{"model": "self-supervised image encoder", "head_dim": 64, "pooling": "mean"}
Rows from block 5, named by matrix and row number. Rows with one number belong to one attention dimension. Each number is 128 + 32 x the weight over the matrix's rms, rounded and kept within 0 to 255. All counts start at 0.
# v: attention value (model.blocks.5.attn.v.weight, 128x160), inputs 0-79
# proj: attention output (model.blocks.5.attn.proj.weight, 160x128, transposed), outputs 0-79
v.48 [172 157 170 124  92 151 149  53 167 125 104  96  98 131 175 200 138 205 126 145 128  95  81  79 148 162 179 132 164 144 140 138  89 145 136 106  78 127 147 123 164  77 102 147 121  55 138 122 138 159 124 169 117  76 155 141 148 135 143 116 191 173 150  51  79  74 113 129  86 105 115  73 135 101 184 130  70  92 175 129]
proj.48 [ 93 102 130 118 167 111 176 165 124 166 153 137 139  85 107 107 177 110 110 107 129 105  92  68 141  83 109 129 153 186 159 106 130 175  99 186 159 120 101  68  91 101  91  78 169 155 113  39 137 136 146  88 147 136 176 113 112 111 130  89 103 161  37 103 153 128 170 101  86 188 105 122 155 180 158 109 140 130 111  72]
v.49 [107 159  69 156  98 144 131 157 174 163 159 126 103 142 110 117 141 138 143 145 116 152 113 157 126 106 112 158 111 147 139 181 175 110  93 185 166 114 141 141 137 157  94 143  94 168 136  86 128 161 101 136 194 123 134  98 171 162  47 145 177 154  82  92  61 125 118 159 117 188 105  75 132 102 123 110  97 106 137  90]
proj.49 [109  78 128 119 144 158 119  91 167 146 115  66 147  81 118 111 142 168 112 155 152 119 121  95  81 148 142 136 191 113 160  78 108 104 195 191 152 130 141 121 121 140 199 171 120  92  62 110 133 122 123 165  77 158  63 147 121  92 193 111 127 115 132 106 145 152 104 168  96 151 133 100 121 140 108  95 103 134 168 126]
v.50 [112 113 146 150 127 150 118 107  83 140  94 144 139 137 132 171 150  88  66 159  88 126  99 122 132  96 121 120  91 169 158 109 119 153 116 161 125 117 156  66 139 125 137 121 168 102 152  96  99 122 122 107 125 150 132 163 175 137 172 149  97  82 121 148 148 141 152 182 147 146 113 126 140 169 111 134 189 159  89 146]
proj.50 [108 168 127 105 163  83 137 220 123 129 133 125 155 108 120  97 138 170 216 130  83 100 130 147 148 187 178 106 142 165 152 146 142  93 119 115 105 110 135 185 110 161 131 150  96 133 110 120 131 112  91  81  89 132  78 111  73 179  99 105 185 137 118  88  82 171  81  99 141 113 128 133  85 157 134 119  87 131 132 134]
v.51 [132 116 107 107 149 208 129 173 146 143 122 100  85  92 162 105 190 117 171 158 100 140  93 140 173 152 148  85 135 114 161 134  92 138 142  98 184 104 176 116 166 129 150 123  91  89 147 124 184  98  92 129 164 103  96 136 175 169  92  75 163  81  63 155 123 140 129  79 101 127 144 115 143 163  99 115 106 108 170 211]
proj.51 [ 68 107 160  98 120 123 221  94 103 154 121  52 138 186 138 125 163 106 110 122  95 120 192 117 115  84 139 172 105 108 116 206 160 101 142 115  93 141  92 103  96 164 181 180 169 116 139 129 150  67 123 111 100 119 138 116 103 102 142 111  97 178 184  89 114 128 126  96 132 118 101 141 138 103 134  65 136 132 123  58]
v.52 [148  70 175 148 146 163 139 136 117 148 139 145 115 157 167 133 147 110 117 155 145 137 137 118 109 148 140 148 151 100 164 159 127 148 129 106 104 130 110 143  94  98 119 118 146 153 109  99 127 135 133 160 162 149 110 180 179 123 132  89 133 119 134 124 135 134 148 160 111 165 140 135 138 147 106 101  93 153 109 165]
proj.52 [ 72 175 107 114 129  98 162  77 131 126  83 129 135 120 105 135 135 113  95 149 121 151 134 148 137  62 160 150 181 132 133 145 163  99 138 172  84 123 175 138 182 128 153  94 134 103 170 129 105  99 109 146 156 129 105  89 125  75 129 149 102 143  62  99 174 138 121  46  86  96  89 111 129  75 110 114  95 138 172 141]
v.53 [114 104 127 183 164 142 184 164 163 129 154 138 102 108 120 146 130 135 196 112 181  94  98 140 123 181 115  90 133 125 120  90 136  80  85 157 115 167 106 122 172 107 164 144 174 121 145 170 134 138  86 132  71 140  87  97 119 139 152  76 147 103 117 128  95 158  77 129 140 118 124 153  85 144  58 115 106 163 135 118]
proj.53 [130 130 109 145 107 130 119 132  99 117 110  92 108 111 145 175  85 151  97 124 111 138 181 115  80 118 130  98 147 145 115 132 124 119 159 123 131 142 112  68 104 155 145  59  96 145 136  88 111 103 196  68 133  58 168 190 153  93 155 161  86 114 136 177 128 153 157 156 126 138 140 131 208 109  89 158 114 121 128 117]
v.54 [131 220 146 119 175 113  80 115 187  97 121 102  80  79  78  66  95 135 133 162 206 102 180 151 156 193 146 121 156  88 150 125 106 139 199 137  65 144 125 155  87 120 116 130 134 156  71 133  75  77 154 125  73 100  39 162 134 158  95  99 161 131 136 121 138 119 159  93  99 159 128 138 111 151 111  73  96  88  99 192]
proj.54 [177  71 101 123 112 193 127 118  98 106 137 135 144 166 125 203 135 148  89 142  81 143 104 115 127  97 103 217 173 152 112 162 163 127  91 149 115  96 124  88 146 113  91 107 100  84 123 168 148 163 130 127 178 142 128 159 170  79 195 104 165  64 105 142 133 115 173  65  89 128 111 116 162 131  69 179 142 166  90 160]
v.55 [159 125 128 159 135  89  84 189 135 150 175 158 154  88 146 105 195 146  90  86 159 126 150 114  94  90 118 173  80 128  92 114 137 108 110 147 101 147 129 137 106 144  84 200 121 107  54 105 149 113 156  59 175 126 116  99 119 111 100 118 161 143 115  80  75 111  73  60 129 118 165 181 132 108 115 104 149 161 105 139]
proj.55 [155 126 195 129  31 191 129  94  83 123 104 133 123 166  96 138 128  78 141 130 130 183 132 156  82 140 113 145 142 140 117 131 136 139 140 128 162 135 126 122 127 120 125 112 122 125  93 153 122  75 131 186 167 124 105 107 152 139 182 169 119 149 159 167 185  62 146 168  76 121 118 113 164 116 175 103 111  71 130 189]
v.56 [ 66 129 155 137 149 146 137 144 156 152 124 130  68 123 100 111 153 106  78 126  71 187 163 205  59 161  95 131  85  95 148 121 107 127 121 143  85  93 127  89 109 132 128 151  68 161 169 179  87 190 136 146 128 154  74 147 158 121 119  93 126 107 148 126  84 184 142  96 162 128  85  91  98 141  82  64 120 137 121 159]
proj.56 [136 144  83 117 146 161 194  79 129 169 128 101 161 133 108 105 155 182 149 102 104 161 133  48 140 113  96 159 173 137 145  97 122  76 111  99 142 125 159 136 174 137 188 114 123 110 132 151 136  52 118 156  82 146 152 107  63 125 173 106 190 112 108 136 218 125 166 123 111  66 164 109 101 105  91 156 136 108 120 166]
v.57 [110 157 138 108 131 122 121 141 153 157 152 144  50 139  97 112 152 127 111 170 171 102 113 134 145 167 115 133 157 114 117 140 173 131 178 167 163 117 162 210 113 132 140 158  73 130  93 147 129 111 114 150  86  67 127 180 171 140  72 174 137 109 127 179 134 156 126 116  75 141 102  90 103 129 122 134  81 115 168 148]
proj.57 [134 148  81 184 147 189 135 104 113 112  95  65 122 201 132 137  91  97  66 176 137 193 148 103  45  97 137 169 154 109 105 133  82 144 147 158  56 130 126  38 161 104 118  95 162 105 130 134 141 171  79 162 107 164 144 158 117  89 162  81 101  70 177 118 151 126  86 199 186 115 127 176 130 114 129  80 129 113 147 103]
v.58 [172 188 119 155 201 131  87 160 144 114 118  73 122 159 139  88  85 106  83 172 151 107 101 176 130 159 102 152 188  84 125 146  97 137 185  99 111  87 109 124 172  82 152 171 101 159 158 113 179 171 179  75 152 144 145 136 150 152  76 167 198 165 126  78 110 130 139 116 176 196 133 124 110 128  72 109 152 131 132 170]
proj.58 [132  92 141 196 109 156 161 142 142 139 112 137 145 171 136 185 158  89 191 107 100  44 103  56 154 109 162 158 120 124 142 118 153 129  69 152 150 129 165 102  83 130 107 105 163  91  92 154  49  80 121 129 128 134 142 114  78 101 150  89  60 100  71  95 125 144 102 134  80 115 105 119 169 129  71 117 128 136  67 103]
v.59 [185 113 130 139 132 128  90 119  97 112 186  29 101 126 110 110  95 130 104 121 122 109 164 150  97 182  96 145 207  80 124 153 144 155 159 138  67 133  73  91  96 172 153  83 128 162 105 202 162  36 116  68 162 168 129 147  81 120 151 112 153 157  83 100 117 127 111  95 145 176  92 136 129 134 113 161  84 164 117 130]
proj.59 [193 143 168 101 190 115  81 125 100 126 132 187 208 116  87 112  89 226 119 133 155  91 183  42 129 118 112 185 121 128  94 153 139 120  91 124 138 172 214 137 144 117 110 137  70  80  79  98 116 194 143 155 188  92  84 173 169  80  86 155 116  47 147 187 168 158  93 131 129 112 197 158 110  79 105 137  75  79 105  95]
v.60 [180 141  91 121 115 118  89 173  99 134 144 170 180 112 123  47 149 105 140  60 195 148  91  96 140 125 119 120 149  93 197  78 115 128 135 168 112  54 152 144  99  92 120 123 206  81 170 177 128 131  98 128 183 133 136 149 103 172 147  65 100 153 175 148 152  89 136 116 151 174 113  93 170 186 159 163 124  91  86 127]
proj.60 [109 107 140  95  49 148 123 137 106 158 153 172 127  98 126 108  99 136 135 162  79 110 140  96 140 152 155 184 145  94 114 117 132 218 164 107  90 150 131 146  73 124  99 162 141 128 155 120  78 134 135 113 147 106 118 166 132  67 163 111 115 153 144  64  61 136 161 100  64 166  83 107 178  76 102 106 182 134 144 197]
v.61 [124 131 185 126 106 140 169  87  77  86 118 133 147 139 148 139 135 141 109 122  94 112 185 184  95  98  78 107 121 189  76 162 130 187  97  86 141 102 116 142  60 117 122  59  98 165 111 132 104  91 144 168  98 158 131 133  60 148 127 145 145 152 105 137 219  74 153  66 131 169 147 160 119 134 142 108 154 139 102 120]
proj.61 [119  83 115 125 210 101 134 132 129 204 161 139 124 137 161 140 129 127  71 129 129 133 138 187 176 110 170 145  73 140 157 172 153  79 122  99 137 111 157 133 170 110 114 117 100 146 130 134 133 183 133 144 200 128  90  97 145 168 136 143 136 130 122 109 124  99  54  92 136 162 116  83 131  79 152 168  86 176 143 159]
v.62 [107 163 153 118 119 161 118 133 138 143 132 169 111  90 164 117 101  96 109 127 155 148 133 121 162 132  88 110  98  61 129 118 142 109 152 178 176 146 145 158 113 163 127 104 114 168 141 153 152 104  80 147 181 107 136 116 141 147  77 128 119 145 121 126  51 102  95 116 137 140 126 184 123  81 109 117 189  86 170  79]
proj.62 [103  73 156 104 118 126 146  94  84 102 135 146 129 167  99 106 159 121 138 123 113 125 151 122 103 131 172 160 131 107 126 116 120 134 111 105 152 113  87 103 109 129 195 159 176 144 140  85 168  93 168 125 131 145 132 121 123 147 190  68 171 110 155 130 113 147 150 114 136  73 104 178 166  73 161  98 145 143 122 157]
v.63 [ 74 135 189 133 137 195 152  70  95 133 163 129 182 129 132  53 106 148 137 158 164  27 137 196 125 213  88 146 121 127 107 195 116 132 124  90 150  63 202 143 110  86 160 101 133 190 214 109 173 110 138 147 125 150  89 117 147 120 117 104 131 169 114  67  96 169 114 116 137 201  99 154 196 122 147 119 163 129 168 146]
proj.63 [107  84 132  89 213  99 139 127 135 119  92 151 103  96 156 151 147 119  78  87  86 108 134 111 172 119 151 142 137  81 123 150  99  60  94 112 121 175 122 100 177 142  89 111 127 163 154 140 166 124 170 148 178 113 163  55  82 183  98 166  99 124 111 120 181 167 122 103 168 131 141  96 109  91  62 153  80 199 136  89]
v.64 [133 129 176 150 120 132 173  96 163  83 148 123  92 102 111 177 112 148 149 103 123  62 107  76 177 112  81  68 175  98 114 134  79 138 133 108 116 186 147 151 145 103 143 101 132  91 126 125 141  91 180  99 105 135 119 148 103 160 169 162 130 130  59  97 103  68 162  87 134 159 114 109 172 124 180 175 138 107 197 170]
proj.64 [ 69 147 132 136 151 105 114  95  92 120 130 134 171 137 127  76 118 146 143 113 187 107 159 126 141 149 117 150 118 151 107 134 184 128  81 105 117  91  65 147 103  96 176  62 198 143 100 114 143  87 164 100 175 106 157 144 111 166 152 121 180 154 133 145  94  96 113 155  61  87 184 108  94 119 113 162 145 135  73 127]
v.65 [ 99 115 103  87  83  84 148 162 122 160 181 153 112 149 140  94 127 123 106 145 155 128 163 160 129 100 146 140 106 140 149  81 128 165 115 126 104  51  72 184 177 138 141  93 145 134  97 125  98 142 124 107 119 109 156 125 125  93  95 120 236 128 136 139 190 145 133 115 121  65 165 112  73 135 167 107  78 101 156 209]
proj.65 [133 156  92 122 201 146 147 104 149 125  41 105  96  53  99 125 179 115 114 128  69 139 148 167 143 214 115 147 127 162 103 150 147  95 139 163 119 170 116  98  95 108 148 167  65 107 144 110 171 150 183 161 105  87 152 115 132 134 131 154  53 131 117 142  99 140 131 155 150 172 106 156 134 172  75 121 143 160 106 135]
v.66 [102 116 139 101  84 106 128 159 172 147 121 126 188  68 117 153  77 114 177 161 103  78 141  97 159 102 105 140 124 202 119 131 143 100 142 157 102 181 142 108 107 141 154 151 125 144  73 111 158 151 122  85 115 109 141 165 106 151 177 116 195 129  97 132 111 111 158 115 153 104 104 134 144 134 132 151 125 156 109 171]
proj.66 [ 79 147 115 131 113 127 104 143 123 113 115 124 102 174 113  74  78 119  74  60 155 149 208  71 190 176  98  91 131 104 125 110 134 101 103 120 151 110 172 177 133 119  98 107 114 152 123 182 135 103 182 127 108 116 160 144 122  95 142 100 136 195 148 121  89 126 102 143 119 158 125 131 102  77 125 162 210 105 124 152]
v.67 [ 98 109 109 111 129 140  75 154 166 176 186 199 155 137 197 137 144 140 119  99 147  99 128 110 144 142 132 132  96  99  95 132 111 161 112 157 137 168 142 100 117 138 131 129 119 180 126 185 116  92 137 163 108  86 142 110 154 101 124 105  85 142 148  79 148 152 171  96 119 146 152 109 118 139 199 178 119  60 146  87]
proj.67 [130 118 193  84 109 189 135 157 111 140  97 153 204 115 122 141 119  98 150 156 140 143 111 158 143 133 145 143 207 132 151  93  99  90 120 137 107 111  99 169  79 144 123 140 209 127 157  86 121 124 117 129 155 128 128  99  81  59  94  89 182 146 119 101 107 140 130 172 106 113 155 154 116 133  77  79 141 115 139 163]